A small spectrogram autoencoder, trained from scratch.
Model: 7.52M parameters, log mel input, encoder arch resnet_bottleneck, encoder norm batchnorm, encoder activation leaky_relu, encoder depths [3, 4, 6, 3], encoder widths [128, 256, 512, 1024], decoder norm layernorm, decoder widths [32, 64, 128, 128].
Training: soap at rate 0.0028, 6100 steps, batches of 64.
Data: trained on notes from a synthesiser with random patches, 78125 training examples.
Rows from block 8 of the encoder of a small spectrogram autoencoder, named by matrix and row number. Rows with one number belong to one channel. Each number is 128 + 24 x the weight over its row's rms, rounded and kept within 0 to 255. All counts start at 0. Numbers have three digits each.
After each channel's rows are labels from the 100 clips, of 14976, where the channel reaches its highest value: "responds to" is what is common among them; "band" is the frequency band that holds the peak. Only what is clearly more common there than usual is listed. The data: notes from a synthesiser with random patches.
# convs1: 3x3 conv (encoder.blocks.8.convs.1.weight, 128x128x3x3, each kernel summed), inputs 0-127
# convs2: expand pointwise conv (encoder.blocks.8.convs.2.weight, 512x128x1x1, transposed), outputs 0-102

convs1.29:143142150152153100120088126104143122088161126134161123107101115106146138157149155142110109114121148111146120119146152144090116134200162106115122133135132153097068138122152146155145127101119169146127139178159110143079127110139159133159100142144106116146137142139103131140141126172143144155128129135111128133171123113125187129129126141094102102157141152117144147158198132198135132112115
convs2.29:118130123078110086108085088120136177137117172132098114119148116135108130126110150117152149152116143119098151110117107157110104128114148114120177127115121142136161121089117111131090060125113123100153123167112138124192125138146145108143122152115130105104142119119108142118099125150091132100157117117076150154137
responds to: swell
band: 2000 to 4000 Hz

convs1.68:122119160119116173161086120121133147150164100161120152138130091150083069143128146125164143106113135140110103149144110126115073114090102113083090122142103133128114074144110139138109132145159087131139110152139143122122101116171186106164158092152121165089122163124150180131143133112137155102135130123144118137138134160120160109104126132096150134134104169120132123116092113107102119154118
convs2.68:149115143140109112160173115119113142094136148105108115156170090215129089133122116107126109143114153106111140132123110170097157144156109138162128119122107103146132073118118130168083108151116162093141142136107123136122126128127084129136121141117149180129150120179112161087134149103158126125122125147141113103145
responds to: echo; swell; triangle
band: 2000 to 4000 Hz

convs1.97:089103139101119155159130142143135120071099139126098165139110147115131134121132104149141128125084129115106117128121120130099103115097151151147116146137115168130062118064135190144166111142128140152139142126123151135136135115128165134103132139160179130127168155158108135157124160137106122132126142142152147114119126137081106087111109135079102094086152122135121167168154134086118173150126
convs2.97:109137117156175110128123110159130148089107106167184132157135123107117145200078118106164120124133125165171172136132129140153161129139111142113116124139119113141134114155163139169127134153138131182113150100085157095103131101104134160134106136132099115153081132138115120139142128146111141142109129122154128112122
responds to: echo; swell; triangle
band: 2000 to 4000 Hz

convs1.73:112111117145186127134138133157144113096121102150113097128140149071107112158127126066117103080114123126127140129163130127104182130143098126138167155106103131157106143123111152126133124145123111095131150143116115137133112109107110148096157133111131147103135084148129107184128134114142150118120148157112144095119127119157081181107151145162154124135186080097136147124155082097115094157118
convs2.73:147099154130156135154163077167121136102113122151103114134170142109104096137156173152119113109118118136117110113122128117087163101101109154108104151162104102129171167145137184133106161100101140105118148115097108111121131139122144157110079102123115123089115130138121072088105105114137118081135120126153105117120
responds to: gate
band: 2000 to 4000 Hz

convs1.40:109149142105123128114103116114117077079121126095140118110150096170129149078134091066123096148129155167093151130127159148094119144110133121090113123126131121134086120153110170137133127139155091152111148095109163150096111134131121158134102114104115135144154094120144149114103063120105089140118117125102138101095156151078121118084114086116155108142137112120111146136128176129104133117150
convs2.40:114171128091148122159108123150114118095145124147133080125142122141138109144134118139107085127113128107111122131162133133122122128061119116146102151155119138119160110088119167159121135136152146166147123160143165107136175092110128155111105133091118093144131081136125135139163128125077114115144138121141126119128
responds to: swell
band: 500 to 1000 Hz; 1000 to 2000 Hz

convs1.54:168119147154115093135117105150134135117127120147121126140136141079126156090144150119107123123127125128126122140140083130090107131156141135157144142120184192124110137128124152130081106121124150127172132120156159156067146152149104160128167162149133119111142131178109139123105089106115129098124094177129104114162116142100086149100157115192150067128127121117120146127163128118127104143121
convs2.54:143107134141122131075083134138112132106126152119106118114139139140095122129126110124139155116211157158148144139126144121119063109158100102120132161118149094144143118163103139064150150110124123126125154135130160124167125098137131174115160160133118084127112147153158184117130145159153134128112147140133127123126
responds to: gate
band: 2000 to 4000 Hz

convs1.15:066118137144116131126101140120151134172137121148103126101156139156137130107115138156120094124094095099114143136104132132063149106126164106140121132124111168115100104134147119119132163110145160101116132116144147144165169152117114140114153104146094097132149076108121121163104121075160127101097139145124075119141130112139135136163115140142060141116100079112124132126144076099175123124110
convs2.15:142165120128112105139122140142122123138155155121139130077115123148213138106140136121102141145106122155164139165153134122154111115118138126145142084152128127110161117142140157121133136111155133174103167121124131133112211121156120116157110149124112109156167102101132106158126148110163122135155087179144113129128
responds to: swell
band: 1000 to 2000 Hz

convs1.57:138134114113055098120129159158130096138136104131141104131140138136147199098145114149119126071146159109106126126101114089118079110125161131111130095147089155112158147171161127119138136129138137160120151159133138120125152118114128118121147189132118151138121146132109129135117129170155171121154138133133116119140102085124087081068082114165142117150116153130123094119157092141112124123119
convs2.57:129128128134153173109165131185110145119166118063092145138120143123070112115127117120111146120101114128165111146104125108136084142154110142132133084115149144149112118151171144107170130094118126071100177132108106116159142160136112128138136118151123150121165128102097116100100126167190126131091122165123069120163
responds to: tremolo
band: 2000 to 4000 Hz

convs1.108:115119134137082078124111145119110137076129084120116095114148133177120151129130133094144127096173154141119146122135153140105108146157091125170151119148159125105146128098152159145131162088114141152154100119154147134122130157096125149107131060142114110129169121096114148142106144125135132146128133107102128089137116112091116143100138155134065106179139113144133143135125134194168147132150
convs2.108:139077117146111116121104166107101119157110162112126173100157129135146126112104103122123152111126138111080073109146123124098099078156101150090142061105131104120145112087119159165115106145157134104134111146127137166152199105144109144123094145103122114112114136134129143143076121143113083107118135107098158131129
responds to: gate
band: 2000 to 4000 Hz

convs1.67:116122094140141108169168109110113136116143111112120191124118103137129111121116152107126134160144138128117118112146123107143120092146108128120108149155164146157124116151106163197109128141130136140146119180173106164114058138147123157123132109115149138116128092123142122119123103135147106130153144131114126171150157111095127052133091168146108079151107173137105139147107107121164117141159
convs2.67:118092141152113118137092104078116116104122126144125123158124136132100132125112106152176134124123115110136120116129157113123165122123096127114078113089144128119141132114090140087106110148192139138132135120145129103131086132100148133121146119145137088137124132129145094167152100134126171114138110165160185132125
responds to: echo; swell; triangle
band: 2000 to 4000 Hz

convs1.22:166134135133188105122140159108158124153143132126111142130129170104146147144102115099127096099071168136133146137160194158106132139134158137147147103102165085140136152133140107128095153113120162141123140126142117148139141114119137091092157168116116178124200097112116122140147134109154137125129111145126118092147131130129116152127099144120137217152149134141137113134137138163144104122115
convs2.22:095122162110128115109077175149146138131161136130123122131112105095116118134100127106124133152115135124122164128152111092167136105133159133114143181108156147151089167139108095143115136078124111095118134134104119082127078159126125126116170143122153166117149116126137130119119145130062149159155117134142121109123
responds to: tremolo
band: 2000 to 4000 Hz

convs1.74:090155115097139089173118113147083139138125118134151101150142130155112117125130155147127099124130178129121144126110090099119137134119175144124134149134118142147118069138124134133123150152123093139132148104149142138127115132098138142133138118112129095182110072147119153084117100150161084124074119114136095100096117134188092148134095124169123142166117166132148179155172105113122121150129
convs2.74:128119131141124131130127112128128139120112145085145144096120112141092143143130102183117101118137110117099093150148124107093142107143131122132111077101172116161132158160134123131138079145120128110129134183112123127110116145125145108113116118108124077141136125122129167136160127109134097126102140099121062116117
responds to: gate
band: 2000 to 4000 Hz

convs1.4:117107123155087105129128132115138107128128174122107107119106159088115133105141148150127082139117161139075160114126109096066102079148080147146167107108120136137142109151150153116128091104122112103138121107109104123100080158100093129137094180088133138145140123124071101164152135157158144102134121164151131134105157118117109102151115115133126094116101127130142138101124122145113180137146
convs2.4:157139125152103116168129138109168131111126108118115105101159133137144102091160124135132116130133179097102151125125109140147106108156117149121103176109111142124118122138147114092164129161130145122145139125115094055115110157166124106113130132133111100147133142168074129090150116104101139115148138189133127112156
responds to: vibrato
band: 2000 to 4000 Hz

convs1.25:136132082150112159153134104132069117116159081154076184149110089105119123159128112122141167160097108136127139141137088121135088127125145138121140118157107139130128185148104154153097126142151100103125126156134101110094084116103174152129122121141127095107141130095140116125134099152159135127126122154146136119128154157161122135171104106104156085156072169116116140122122141127135146094121
convs2.25:085147121146121057135166118122090158134142149169085085164155126150140108052143092097109137106124157094120098102164095086110152106119135137136102159140136106126127101121128116101095105169131143129173107153128149138110121106142098144081102101095127087109091113109145125109112101143138095129117117135148157118130
responds to: echo; swell
band: 2000 to 4000 Hz

convs1.112:082156126095103136108143097112125119130130121114113142123106168130151134161128153139106109115159171146112110104118110137140119180143136123123178074146137115134112146167128193163161135158107088154102140110136113174113142103107086123139171158136161111124105143106166124116090109112150143144130116137114140183141130113154130096113060133167129136129123168163126088128144126127131116117112
convs2.112:122086148139143129103136117143103105108116144107118158124122137107125169166102171123116135105151107125106126139132134186081184142184111125103151149085125130155141081122090164155162166127150128098104104130127142144158123157120095133161121096109140148125143112166125061123140134140127159109126115143128076118106
responds to: echo; swell; triangle
band: 2000 to 4000 Hz

convs1.52:151118136150127134156154099115109128141089131128113119105148131115117172073133110126115127093094104169093150169133136114124124117111098109104141108120132152120104125145122135122107087158169046091123137088104136139149143132148109137094120114091132133173205125092121144137091091130120108148126160120101096109136143142153104162109121110139135170144086134134126099129112093123123092131101
convs2.52:134107142108157108104104151155103110173085138150095151143113138097169133137173147116130137170158137133137115096178112118133139147132103126080117147125127133124114109133101138123110148095130107112149112124168124098105099154145123104096120142132147106099159113129109120177119100122094127153158127139083147125147
responds to: swell
band: 500 to 1000 Hz

convs1.64:087132130163117053115157140124102153126140095120102126147131157142153150112149121117116117103101150172175107166155116147131111149125182128142137104121161153124102153097152139161106118111145170120124116142115139147147108092109183141080115119127121116165121137150096120066132163089146124090109131169140138127114116135115133150149127124155100126085120149166143136148155092134104131159146
convs2.64:106173158160129108126132172146088137101118150101125124116163163124137141123145116118136135134160122128096143080143126146123052142081120160092171149121152163147172122172125162126116155150136128197089109132106131122178115088165101163126139120150097145096112122151160087118162122111080151139155127090097087102116
responds to: gate
band: 2000 to 4000 Hz

convs1.43:164152095135109139093178104143119107110100095120126092133145106094099106097130128100126142162122153114153100131124129114107131117101140132189098168130121106098114130151114140162144121136111095133100116138127125182139191117121107106129175137147118090110127087124085129083082116144165113105141148154106136129105140132132086136136106141123144162186133138131152150137129131123186145101133
convs2.43:139182127157114130123136126083131108102150109094122107106107134166065123094097126143137106132122121117150126119128133174030111162133134145126092117131136153128119124109122119103104129112162128115124136107149130155112185136103139075156115123113101160095116125101148083163153119135163126166110114136110116126105
responds to: gate
band: 2000 to 4000 Hz

convs1.107:127141109156121093121163095114099142096138135142121102100123131143158161084133110146157129165097131109108127112112129086099161153133107142154177139134075160124102121132129170153153088128141151096134134071167159138091099130148150159130093107160126116110110130137140105134160121125165131119152132109147154146081143158094095112133136126123131159096078128113141123143185122115097104117163
convs2.107:111111127133137125139106114112135141125109076168115101125145130145093151095114126138136140072109120114133111128126128158131091151029106141150117138135153111134153112103085088149177113114132124156171121104103092152123135165122120134113119110098116097128147140139111133093120140147091137100136162087101156135158
responds to: swell
band: 2000 to 4000 Hz

convs1.76:125131114139108135130091127158075120129140150140107133129159143104147186115100119092126097155088140139145132137116140140107113140169124131152117102137114095116163125108129077137078096141169061111143123123093124149125091103132129145074116134117147107132129106112116083128141134104114109154101159104131120134130158150112115140151155121168109134084176122122134128117110086071129082127086
convs2.76:151115128132146155136164155116114112171182106134138142128164129109184114121118139134134125122141142155119123142183126125151148146093138134096122134134139131120112122118129116097124138134113114150133162131164142155076171152126142162093116142135155147134187199144095099099135115156182125119108156122152158148115
responds to: swell
band: 500 to 1000 Hz; 1000 to 2000 Hz